From a checkpoint of a small multi-label image tagger.
Model: 5.87M parameters, 32-pixel images, arch vit, norm rmsnorm, activation gelu, moe top_k, num experts 32, patch size [2, 2], width 160.
Rows from block 4 of a small multi-label image tagger, named by matrix and row number. Rows with one number belong to one neuron. Each number is 128 + 32 x the weight over its row's rms, rounded and kept within 0 to 255. All counts start at 0. Numbers have three digits each. After the name is the row's rms in percent of the matrix's.
After each neuron's rows are labels from the 100 images, of 14848, where the neuron reaches its highest value: "responds to" is what is common among them; "patch colour" is the nearest of a few named colours to the mean colour under the peak. Only what is clearly more common there than usual is listed. The data: single toy objects rendered from many sides on busy backdrops. In brackets: how many of the 100, against the usual share in percent.
# fc1: MLP up (model.blocks.4.mlp.fc1.weight, 480x160), inputs 80-159
# fc2: MLP down (model.blocks.4.mlp.fc2.weight, 160x480, transposed), outputs 80-159

fc1.123 110:153108074104125137117151121238148090089115078119160120089155140125177169152162118134097090092162146137130138114111140184137124157099146117108120202103030123147148096050127133117131165152173137126146132125089130076141112067149164159111193137
fc2.123 088:134180112111138132127123065096136145108101147123149114152150146078107171188197163162119151160102139137118140094105126115113131148148120096066143144135135083092125154115135101142100166113155112114101120141233129175082074137106127167180131146
responds to: grey (26 vs 8.5)
patch colour: brown (55 vs 25.5)

fc1.449 093:149105127209184163161091120140097137116063148092168085161160134108132084089125131162178077136138081152102102087131080146170052119131094142081111105148099150131071105083164183119125124148142095135114157099122085131139131136179180144090158172
fc2.449 098:155085104132115097107161170168139117083082188167128088139156154088153157131119168164131096143089171151113159132041157133165129140084168165086129157135071137114177096044162132143100118126144171147116131127120087118215173130127152143135101124
responds to: matte (71 vs 32.9); red (48 vs 8.2); barrel (31 vs 3.6)
patch colour: red (27 vs 0.4)

fc1.443 092:193128164169139131120142168168070141104156128098126136135139120152123082061113099186154157080135098159123078089113097124167101089077105094093113032143174191095114111178110159155134122140146125112183179099133113103136195146184175130089241145
fc2.443 096:134137145119147073118139143157097220119128128135076105112197164102113130137142185137131170101127132149137131118048088116157117122129109130066092116151169163124127110086146128121090145144158120086073124094139124105113138082163138095155097153
responds to: striped (31 vs 10.1); barrel (28 vs 3.6)
patch colour: black (53 vs 14.9)

fc1.356 088:111188150128094152144159126167096150107155021116176117145060125101126154116124113117144097121095101197117096135165132105211057139105103155146134112158096119179141171182204121175147151215188140141128143118091111112109153120196139141109154153
fc2.356 085:055132126190127151081186127094080104131155136075131051139103137195107125097140104121119162082138123146125119141064113187136154130115172135158129101114140170103160097135172094149123113100121191129104087203136116184146112181095201189139121131
responds to: green (41 vs 8.3)
patch colour: green (41 vs 4.8); black (35 vs 14.9)

fc1.29 099:125099095169097133143140100132095143190124145156116115087150098112156136137178120114089149093113131143073139053178115137147118125132183136093153083109104188147107160109158155085150129125100161117177180104145117136145152115153148168119103136
fc2.29 092:110148194151105101126135157118137076163132155176105087123115146135110122174122083116134114217059185093146107155142120091108176126145048118117157147095114065202149117117116129101108133113154137152057114123116153105117096110134164076178110103
responds to: boat (68 vs 3.4)
patch colour: pink (32 vs 10.4)

fc1.477 094:130122146099094065104116056106063147099159126050142118128080070122096120118084150183132054154203170166166103114132159128101102138174153143132112149124118132123112182180143155122126097159162177149144130115101157152095105093181072128077138128
fc2.477 100:143120088143092135077069151130096150118158139100130109122139127054146093160084108086092115096127118145119117147087217134140152085139173105049113128128101134111150128092067114151146095056120135152150128102148168155120111124168115168157073195
responds to: matte (69 vs 32.9); blue (28 vs 8.2); red (26 vs 8.2)
patch colour: blue (29 vs 1.3)

fc1.371 085:142109113104150111121117117111064143083181125128120082105101133142164141078106124147149080098107133176160120133070117108137143123139085130066083117126132166104062205125179188134087039183133129123114152127124114152143102135176145155062120159
fc2.371 090:120154134163209192109181067184114223103118209157138132090127164115074153187108139108159156118111101092128111150119135156109156129165098092114110111100182114075117119119169120146128126146125131093128173140196106096109090129153137148188047123
responds to: barrel (40 vs 3.6); black (36 vs 8.4)
patch colour: black (77 vs 14.9)

fc1.344 112:114153164123125074115105122109113099078123136142199152152141084215157122116129080199146096100139114144197059133084137103123139117127098120143146178086104132151115139120157136112066095103124059169129115144075122085147081118131150124102065172
fc2.344 105:071143142081172170143144129168106155136152141156140141128130176165154139154155081078122106194150130088123133117196125157093139139149141113182127182079136021159107113172146126186128104107156113108147091108148096136120064118091102129163106152
responds to: barrel (39 vs 3.6); ladder (29 vs 3.5)
patch colour: black (43 vs 14.9)

fc1.136 101:208127156111128078099045153162077160091146151126142098127153101125082063158138144156135126104131165166175102125091093112135111117092094134100096129129117172109137130092087179081116103154148090187122119109116128175082164088119096123022140101
fc2.136 115:113176124071137144091123122104128151094181174196127188079123103143100146143126119063136130072196111121079154145139087091176162107143107125140080134106158108155131097156133097140128124126090175103093130141118128150138133103154111114112084131
responds to: black (40 vs 8.4)
patch colour: black (86 vs 14.9)

fc1.272 102:158094130110175133212055095068109125089177096156106184065098116108149107155143099161140142102081065178133158106162086148164113094075110107160106080163095101175076172148127108164181137155175118148163132061168097165098136190142123138094154099
fc2.272 095:117134141124148092157094148077143161142104078127107141117136201138108175094221117165134135133168160108154136128150127143068102209126133167151143119158110088132152099123123126159141128108202129103138095119091152129055128069097147106134183165
responds to: metallic (65 vs 33.3); teal (25 vs 8.1)
patch colour: green (33 vs 4.8)

fc1.459 096:111086093097129192120085107107162089057076123087193129110077187092115131102164128100133060102139159118138118106179157140121140078141154139138107111140075071094143102132158106105108118121136127099158158070149130147087105132137160138095094115
fc2.459 110:153136076108170106187133153078095088144096087150149088134105126093089138111142103141115152145125101168107129152101129152073130126105154144104095128179112161132068116131189089156159135118118125147080104122128206179086153165145217119102173089
responds to: from above (87 vs 33.6); house (36 vs 3.2)
patch colour: white (38 vs 5.4)

fc1.240 096:146064117128123166109108083124183144086090184098124149130144099136140076134140180119159050151185091119120169186172138093175154132205158108144115133098113104092105129100123210165169119113103122094143167091134080137112146115127092118064109105
fc2.240 109:126100153158137197127102130079147085149118086146082137099075116133164084141133169117146155134103124153149179207145179093178144128118190137135089087150110095093143124140123137106137153126142099138180126107129145146092142140112145092122070131
responds to: matte (65 vs 32.9)
patch colour: black (36 vs 14.9)

fc1.200 103:145106127194075162103140128123070133040111144073070088100089133137156101104110132103115117064127119142082204133075144125171133145162179120103110134149129139083111127113106093177212106131173203135170106102171134074117127136142104145103157104
fc2.200 098:125130157094130156164127075151161128094092122091063185131151086188177131118109131134117117113150129088136102146145140130119142137144147064200133170088097065114171134143081139160143110109160152106169149174177126122042140064125157162157087112
responds to: robot (58 vs 3.2)
patch colour: brown (51 vs 25.5); black (35 vs 14.9)

fc1.298 097:112081092109122121158160128117131141119174087114069115116116072137129143188112120128077175169172118153140142105166172082114156119094194116137172076114084119103189194141123073148173164091109162123204099108146119134122119115159087127141145106
fc2.298 105:125153160128111171133177129118098096110076141139166127121097169093126143067177160130179092052105121129107172148086076173199135156184047121098081137152176121134104073126151139130113054154120120134118175121106122127130109129098135091041153153
responds to: metallic (71 vs 33.3); red (29 vs 8.2)
patch colour: black (39 vs 14.9)

fc1.87 082:107174158124083126092087172090181119103135117137127129152144109123149144078128169095153097102129171134118119142133112114125159131136119123148123106162126123112140115131128202138101039147135093157110146065083114134166130154102091104027088071
fc2.87 101:173155110140143105148165104080151109133173178160105082116082171067120158191183110171181168141128165116144150100173147124133150127176089102119125113079059126151130122131150105159121169124152130188072074105111106116099110170157101162143180170
responds to: trophy (30 vs 3.2)
patch colour: black (49 vs 14.9)

fc1.433 082:137142156175131146142102139164124128122141195107129157136152078119116084142162140152196111137148096135109078092119108183158056130132141139153132116176128168100116164160133154111123120176140049194115180064116064073122117141183132153078169140
fc2.433 085:122109124171148078179105148140152068044088135097077140129167112131144166107132200157120133139094158130103144161119092125086123104129114158106160094124117108119146147136149129080136115089098041073120104167124123159125124136118168141153119130
responds to: grey (48 vs 8.5)
patch colour: grey (68 vs 31.1)

fc1.74 093:134152169145077217102146041110127103111079132119119124162114108109150120100122135066114116101119167140103086149139182110177074136209174118126103138156121132127159110130101164167136093132135123109151136047140122149127126098190168172078126127
fc2.74 101:118161089158077130161154093105150101185159111169159146123158135133156105127159205123151088120086124060058152160189081140157141100138084121183113116137152123192106105166139179141149075157142094115152120118094123101108097172141142068129149161
responds to: trophy (32 vs 3.2)
patch colour: black (69 vs 14.9)

fc1.45 109:170092125128149069077106127144127090106098194125232120071079123145128156133097149067118128118132131149157131112113131159144110162166103143174125153159082139094139138139158116142146122132132187114140093107115105111159116149130162106091117138
fc2.45 107:131133117122109174133159139139031098098099166153104140192135129152214096089100153144128196123100124101084104053164114151086175121071135114120110146100095120143107115098195113131101147164137159129132172223149116201116102126140131111152106131
responds to: ladder (64 vs 3.5)
patch colour: black (35 vs 14.9)

fc1.77 103:179113139129191085080074117093101104147124106121144157095129170123103157164157094121052159105139200136172145107160101109198123114127146122130125114082065144173156099137131147137125140077173180105149114094156156222188124113100124144080074122
fc2.77 097:073086109105072152207148138125174067146087120151135102161180139102156128070137107049094076149167064124094146100135132156099162132125134121108148160140096128175119111105149104166127104116131112112164140201131127082124112086130128126192111086
responds to: orange (29 vs 8.2)
patch colour: brown (69 vs 25.5)

fc1.172 093:137157176114131131172103085114122114088084162082182163133112133090114116113147152140182114125133135149122067015141078188116101110157123145159179104181123155080118117163110169102099119195180092162148156082129090137097093157171109123086140130
fc2.172 101:141122084128137074132131131109056069074073125145138064118122093089135181147181174202101071123092177123084123111083160148112110107155130148086100184140105146089170107092133119109146115092119135124120100157125139136160122119097140099147157124
responds to: from above (85 vs 33.6); house (31 vs 3.2); purple (30 vs 8.5)
patch colour: purple (42 vs 2.7)

fc1.125 104:147097126088121134182083169132113109142128157093159177101122090108182144088139140123153127084140105216157152060184093056088110081088172098126102060174136078161102100140146153157069126104146093104132176090114144202128129124176108133102165108
fc2.125 112:150095085095118044233112130046129095118101086129088134144087058058107084115162108152143112174163143130126088137122127133089104079094105145132099156094134135180113126149125177130113122128080179128134127146094139105102110131154123155106153079
responds to: from above (61 vs 33.6); striped (34 vs 10.1)
patch colour: green (28 vs 4.8)

fc1.329 108:146158121167054118120127169162127149124062105105126060170140131121132110116167142106161124164087129135093085121076124144212106136144107151149162167168130184139108108135130214116134090177193103116154113082088083109187176116137128132072141124
fc2.329 107:105171109178103149178179125104152109133135129174133133161163160136080152113166123122127098077081082139104115135129089188122111177124090142185178176118099156185117060113142083186103107169111098161089088128082130126120088216080225112126178143
responds to: from below (73 vs 33.1); glossy (69 vs 33.7)
patch colour: black (54 vs 14.9)

fc1.403 094:129116111134138168172097109140096151100077133095104151114096134102159100133122143113110038140132097156080182141177157124117115135146121135149129107133106126072056099150143146145164098118138130110186154115208126224097085158170095083100150132
fc2.403 109:136143172074116140129161108101176138138096066098135131140178147111147120144156059109145144179197158131122115154140149102122104167091115176132109153121063060126164203124136155124097146114186135179164085156099123109108152098148117142139084052
responds to: matte (60 vs 32.9)
patch colour: black (43 vs 14.9)

fc1.54 085:127139173084053102119152188110171068103150166131067152121155076121147151072108148123169094091177141154173099155120090125128125065091124114142119132180138092126114156135056187097112107144145104137126195117074147138129143117154089101058140154
fc2.54 093:146170114161172064123136124098166152120163188142116138070101175151132120159141126135159178122171108130141108168131093129134164106178134134146159155098127160133126107132187103098146165151107156146091099097109104157171148145180158142114109148
responds to: from above (78 vs 33.6); blue (31 vs 8.2)
patch colour: black (33 vs 14.9)

fc1.187 107:163085081165116129167076083108120110104142145137104108068113109141178120135109139163111125092097103141158154102102146140095105131105160060140107160149076134103149198085129141107133143144163145176181107045168103110109140137170129144097143116
fc2.187 108:150198162100114123164090109089125115122054129127147192157123093109133166127138141157138094100111155133181118137106138127166123088137144140098144180110112080132189113176125154092080134173120100126101167070118058153141088160126118061063120138
responds to: metallic (78 vs 33.3); flower (41 vs 3.3)
patch colour: black (65 vs 14.9)

fc1.332 093:142129117102091178180111169123113088142143123069116116136158112170136144129119191140118073158154100160106162142177109144079179107104139098110174103104092117137098119072155191083127084140127152155149186136118155112119134167168120119077143148
fc2.332 099:114127080064174148200165093086211101109095094194109131138122128157072121132141137142152144104145096136112085149134138142158133088155119091085046153158153129120109179115119125146161131132100082103149127170114108054096149091149128120133098081
responds to: arch (25 vs 3.3)
patch colour: black (61 vs 14.9)

fc1.430 100:168139143080159153127127133126087078095136102115111163121138060175184122109131110155115086115148152172142126132156091123158143062131154142165100126120125093187055089135119168111101050114121081084116131118080140110165070120172145093076076121
fc2.430 110:131158084140168152149144067182134183086165196165142169101142191119137211119155112101099146191182154110135082145175145182044165119150130097156179131044170084180096072098113091156091165131065115073150126114153110132131108061166077084127065127
responds to: checkered (26 vs 10); orange (25 vs 8.2)
patch colour: brown (64 vs 25.5)

fc1.438 092:126133112109130119074094173158104159035152156123145131131130124108129133124143099121145076065178165149103101096086092150149133110110115140118098161113117182150084173079161170112088080150113182146091144094162100166140162104139067138067084136
fc2.438 083:169146079147096093038144151148134157120163160125155117158097130088187193134107072121130135089169113141092134085191159122055178146185170116077132110165073116112096126128094122151114130174122176093158156120179112185197146155141112149147130106
responds to: from below (62 vs 33.1)
patch colour: black (38 vs 14.9)

fc1.128 115:169109137159136161093123104159108131044118142107106145074081151114134119135115156118079102066162074167106157129145123067175086135166137093095098155144131154060119100146142084180188150112113205126168132117182143145166100130146164146111158160
fc2.128 125:123078174088082133190161092119107134088123182087095159123154108163177165154143098124057170139109132146151074082099138118173145118155141125117155175110147118152117156142129102114074110120091162083146161205170133134101116093137120188161102096
responds to: robot (72 vs 3.2)
patch colour: black (43 vs 14.9)

fc1.141 103:161108150153067139172144123120090096062138111109048148108096099121191115083100134137162098026139110144148085144118114034105118057153115108121100103127183128143114113197098110096171099139095161143136166107153146119140090122184145145110133184
fc2.141 113:153117113210142167149096099191047168105122140135105198114075198117143122147103088059143127131106155148158124150174167174112095079146089125105121138120184101129068066123106128120110171121069167100146154164161141136180134120135157135160047154
responds to: barrel (54 vs 3.6)
patch colour: black (61 vs 14.9)

fc1.149 098:123105128141175171123074142084135154116128111160127112131050164123197094138108139106103169075093156129177097127131165110145135094115173066094078063141099114136155156102123179178145073108165128112205135069125153104115118132146163182085137105
fc2.149 122:175151110075115059121127132116118149155141118194193157134146057136081116194090188140133136155123172104135139094128102162123149109081196171100140119141198203135146116144150181081132153122103084084071120135153130113149130131112079047140083095
responds to: umbrella (70 vs 3.3)
patch colour: brown (64 vs 25.5)

fc1.51 106:121160130061143174127124114126164132150146135200178154058127187104171159161142113099111160134081135140120156076126105105134163142069062100117190119130085069162171110132138097165169091186114062154159103092094093108106203154157111128116151097
fc2.51 101:169172129119180132123144096076126120121159112117105192119147152102092093204053146139148169116153107124121166128197153122183111108177120121168127138127128141089156101163098104095104128142101079088066130121179125120139104120122121104169150148
responds to: blue (25 vs 8.2)
patch colour: grey (70 vs 31.1)

fc1.259 097:123159165097117115077175110088160148150116131121157134087136069154139120109130144090097082179175104136120114059096103126109171089174107133165184125108172123156116104142125132145124078169168138082123134139098139077151107149107120183118108072
fc2.259 108:129134165090144131123140135122075192152102101134133160130142162098125137099180132168132181147128129103153145122131102124164110171102053099108104155165083137104138122109129165097136183159146146177137145129129104200038148154079101099129195121
responds to: sofa (38 vs 3.3)
patch colour: white (26 vs 5.4); pink (26 vs 10.4)

fc1.241 096:199110122123165184138098156124142126138091173098148181139135144102122106077119119130175147085134095177179164110179064183156104111098110094083132122172115140070109092073164173110101153174156111151110194101147103089146144137184116085091168133
fc2.241 100:131111145069108083136131182054136115089070162094134126161140235101123139062118108152165110147118178152119132129136179160108128141089189153110108106148095130161171123089204137140103103109147110128110107099081127179150149127168193161119146120
responds to: blue (28 vs 8.2)
patch colour: black (55 vs 14.9); white (25 vs 5.4)

fc1.84 087:131160176117088133073106189137123155097133126148143093127108138181128127094107117106087121084131164111183077129122164133134145136123168054114097126133112150149193145139112150133136064125152165145154130071089182079144125086136126198077059149
fc2.84 095:150141106123139055148124119112090173157157061139157129143151117131097125151100162144061115144140120157052170102145084103087140117085191202097080096110180193158113167149171116144150142117122145109121120115206144157132140164117139110136117088
responds to: trophy (38 vs 3.2)
patch colour: brown (54 vs 25.5); black (37 vs 14.9)

fc1.66 099:192169173157169122167106135098191115105093055172101152112152170096111073146123112129114141158072129140114142116148143090169144097126142116112161107086092164137178086184126128151167132081142117148170085079146117111119118125128088118097114086
fc2.66 092:103143115082102139135134125143070159161131152151152103133162117150169187134113145087104160167124124117150075117129124156079173117112156108081098129154126071124139121081114131174157122137116173081147141129180137168179107063140165150143122153
responds to: sofa (27 vs 3.3)
patch colour: white (32 vs 5.4)

fc1.275 104:173116115158098197147115139097108099155174166164132163088075139169150079122115091133091152089141061134106139137122157107098138087076103069058093125071126151099133135139121130145154097100154161157137143137112194135166146102110145145081148109
fc2.275 110:097102094144135106120126101138080109144173180131133081117100148100110138109119148114112142129121126124124102121056127129097100146181082155149133133145119127098076157140179097092078101130073077140104205168149079155132050121102083082127083137
responds to: boat (25 vs 3.4)
patch colour: black (86 vs 14.9)

fc1.58 097:183101124121153114115136077110170105128130132157141161093159129122124127155137122163117160103087113130136118143163139085132134159088096098168127077120134211122140117155107122119136133124075102068138130050163093142092176148149123148080125148
fc2.58 097:181152123094052144134156167138145136183156117067085158174157123099147071087095084138048132161126156137121170147167147095088166087099094069096124112105080129155162113162121144135101184105150146162158120174094213136155066118108183130140136070
responds to: ladder (33 vs 3.5)
patch colour: black (55 vs 14.9)

fc1.97 111:187159150120099129057100191147093202097184112124149117107143091128141150081103120158080166102158169139126160108101154120157127082062168078129124065123128148107149146105109150116111148148136212164138143085143152169172172139138090136091128119
fc2.97 121:145139106127097110108178196120131096157150119169099140128083120099097165070168114127091153100046153120097119139107071120112160067110094130131138152207182102168089199121128118139111146165121141111074123123119117181130170142114148137122151110
responds to: striped (66 vs 10.1)
patch colour: black (59 vs 14.9)

fc1.422 100:090208089122095135155145136149153166120100100154094103089142158107114183154167094128135129129088124181097105020128124147086084156105087145119200105078103137151153194135155109149168110129109101110130112111086114108143146166120184133112137131
fc2.422 111:198162157097177170092178108121175129197213109160107151107082087162139110154095131117115122172187158110110193163125126057141170055144157068124107103111120153119164122167087164139137145131157123093157148110140123127129084101136139147105142135
responds to: matte (65 vs 32.9)
patch colour: pink (40 vs 10.4)

fc1.21 086:150082151179141110143155115171140135149140160112069137141141131193160072059080160164146146120142129136199143109129147070167076102108153096094101105147130143119132133124085164124079142132098094166125152079171086105145172104217096135084112156
fc2.21 094:075105142126153115111158093170146161163163085169100094154144130104081194135099172119088135193164104118156089108157116144115162169186161129121128188140123125138134136050180127169120169106104106060173116110145079052127077099185129086155160130
responds to: metallic (76 vs 33.3); snowman (29 vs 3.4); barrel (27 vs 3.6)
patch colour: black (46 vs 14.9)

fc1.110 099:151140183159108151101119133099104146121110164126101130158087096136113120156131092110134186098138190150161140130106154107212106164164140104110110157149144120123168136126119144113142134164161129128121096080160124097128127086134109121039176140
fc2.110 097:116155099120113191170167086099162103089135157149082177132167164140198158104141146107175137087174093141054184125149096109142129088131092089180101120109107159134116064107181096141096053123133126135136122108126084108094111174201089114132149149
responds to: trophy (71 vs 3.2)
patch colour: black (89 vs 14.9)

fc1.320 103:151140114163081131170097098137060058067109053147100137115151083144164085101199100110104136124107129142134137134110102156195149076132130100134073073099134141174113169102185140099121084134176122118157087131110072087179141107173140152076115152
fc2.320 082:104093142097187129106201121097108148193104119145121144092173137131124100161095177079118121121137080091149141119185132120073139108145171171136143113170126171152151055120101128175127109045110122074150127144155120079131065126138160198163105100
responds to: black (28 vs 8.4)
patch colour: black (80 vs 14.9)

fc1.237 079:090162134116112187119124162105213064136098136144139158160105155186152164072112119117143115116104159113175092117133179145162123143120140070101098166141071106124200148123109119146130054151172121098178121084069155093115128079096097164091163108
fc2.237 090:133130108100105050118125097098132182128132080172133069101145110117088175214148133170123131178124161086095083113118098118096150120132136149131166098142102179162151137088139143163106182131132128099101114098155093149125111124140128168162105080
responds to: umbrella (39 vs 3.3)
patch colour: brown (52 vs 25.5)

fc1.155 109:172121132174138143078066118156109142092167116124131069135157075190120091113087171173161113115113141157127161157111138123160131197108174107146110129104133165128109149075154212147156133151142154148134094078083072095166162122153136136070129121
fc2.155 127:170103071114129105131134146134131100127112133128148127152119124047100143092139092119138122086155116154145167081099122202130168119166147119105136099110096141108123113156114120082115178192101175157118154145164122080095098173153180085111188154
responds to: matte (63 vs 32.9); black (47 vs 8.4)
patch colour: black (100 vs 14.9)

fc1.254 101:127180104080096148105121149117171086118131112113133161161154141185119153115134156130109127127157189156170121125127168081179152095143169163089115172077072104174216098130142145093039109129182128148177132113057141087129117057134166118113095125
fc2.254 099:160146167118119131129141171175074134149104162125101184090158114082149119107114121097149105154157100137132141106116079131143071139107018152169150171116128157152095130134096072119118129196098126177136125158101142106137108171120174084100147132
responds to: umbrella (28 vs 3.3)
patch colour: white (40 vs 5.4)

fc1.243 097:181134134108111122081124127070111143111189118155084132097119194128107129197111100082116130097172134210106185128159099057154158129133118104056097118117134162109113162137133134149206140162120130177124136114186111161136124109109048140098118112
fc2.243 103:137125124139099125213182137104161139113128131125126132100135143095177186148175185158151128178076126142136106132154138092082111125148102110217133126141149116125123132132113092095122074151151116138155144113123184163109130147129188069160175097
responds to: metallic (62 vs 33.3)
patch colour: black (50 vs 14.9)

fc1.7 099:194139095090076151137139093158139104113143179169153138135157117104189159131155101136080093096146146123131176110123108139153141111142116123067126138128124100113146208065085155058136110176109062180157113081133078110115150127145071132113123150
fc2.7 106:167177134129126111139054119145108127143071124111129179186139098077156149110092110132169157146117135140128152124181127148126064132144101143113123177115157136142180132143074129124110124050075087132105159113147110150156130148111079153129139138
responds to: grey (39 vs 8.5); white (27 vs 8.1)
patch colour: grey (75 vs 31.1)

fc1.335 102:176124111122201126126124139111119143195152146159183072108076137065174092147085116183182164123090188134128133110135139132144132123118133135109113186110040131146123119149119209163149034137156136160146116119134103081142109091146117134098182094
fc2.335 092:082104100081144115092108156114131188137124067189150081118078162148103168132159137138126173099142082077161111093096155153075137124139121134137129142160096124131130094089156128174149143105108142121080125139120111104119080149127109174155109162
responds to: boat (30 vs 3.4); green (26 vs 8.3)
patch colour: brown (54 vs 25.5)

fc1.406 098:160093070130158188162079146190124133085140114145084149093103207124202148103108133151118120110126126153167157115147167130139082136050133055137114124133104122099116158132089145140071150123198159135191123077195141114130164120157109083101113150
fc2.406 080:147193159114096098120142147120055111166135085141108124151168080188110145120094181143138117142177135154137091118201143103113118049115104133181124154106199184135128164160131135131086143136134159138084133134075167136131127082158131155159134169
responds to: metallic (60 vs 33.3); ladder (39 vs 3.5)
patch colour: brown (52 vs 25.5)

fc1.204 098:196150079088137188138159103120172091112121135173158145101153150141200125158112162154131141131108147090143116121152105109149153129138137142144095125104104120106155189131111192128189070156143126089153115072156156132189117065094115113072146141
fc2.204 096:124097129101128114083144147173116107141149069134183146082129097154125066166117056130133136085082124102162144108171153095155128098141098187149126082076117139124110071165134158198080088100173155091110140149130139109125123097146143168152132083
responds to: boat (62 vs 3.4)
patch colour: brown (55 vs 25.5)

fc1.147 077:092142102148138166133081102173095141114146144116157196138100122150171136086121109116147131099111133159113135060151119151127105129121130127153132161074108164139093160178129111146114039138145143130172123137133138156109154137087143116105130192
fc2.147 089:158124158135165073100133087106060187081178122112104061091155116097045117205138143137110147144134179134106150083114093107111114167176103176130125109103110164139146117134174091118161177097147135190108118154170142122152088168140133089210125136
responds to: green (29 vs 8.3)
patch colour: green (28 vs 4.8)

fc1.364 099:123143177121126152073104146113117117095110157150116159099080138155152164094102138101118114035120160118227071126113152127155095121167145079119103131172108130106173128145099095117105097110138136134135171093110188123090085069127126159084124188
fc2.364 123:104158097132103075164127117117139117112104079140178116137138114155126150121129190113117130135142085165000159106158094138132166104149171183108094108133131174116109110128160148183127095135143168087135105115163072143155184137151114106110135098
responds to: trophy (55 vs 3.2)
patch colour: black (76 vs 14.9)

fc1.132 107:145147112156123166150162180124156092149112030140150172104160157111200178114128164113120124114064105140132162080166112154155089042080087099149133100167093117139145111136130136152070127152227097080169140093088153149146174112126090148111158095
fc2.132 107:137136136137135107107071105123102131105063148130110157194121109131057106112174147159120201167066109155137106113083132146164094092121133137191108181166167122133158123189147093121159151141148116093109123103148085112073189114117123123097103142
responds to: from above (64 vs 33.6); red (40 vs 8.2); striped (40 vs 10.1)
patch colour: brown (58 vs 25.5)

fc1.478 093:120138091131143146113109157144166125143125082174160122122128147149114121109109106085122122158180097140088147122147071114154143101116064132058106133095128142148097124162166200126066144170127136089119160126139075165209183139101106110054089092
fc2.478 092:151107085212142176130158137106134118118097170108130119166094165101089112120133109224171168121076127140112171155146167140090200127119199134049084132146159115053132132093141192167088141158126142144151138144169145113156086138135107131112117095
responds to: orange (25 vs 8.2)
patch colour: brown (53 vs 25.5)

fc1.112 097:131128157096104130137123177156106138153147134063140121152101133063163176106108125105099128123171140183124141043144156133099130009093198066089089098151144113130172129155144132139100153114106175151152167129163124184146110125170087146100174128
fc2.112 100:175109072109108155146096111154172089082093122158095181150090075070133114148139105137180131108084126113123192156110070192141113084131086105143112152131083102117106072099120199142096132107108149122103155129126086107164139132137101138090080135
responds to: from above (72 vs 33.6); striped (42 vs 10.1); green (27 vs 8.3)
patch colour: green (46 vs 4.8)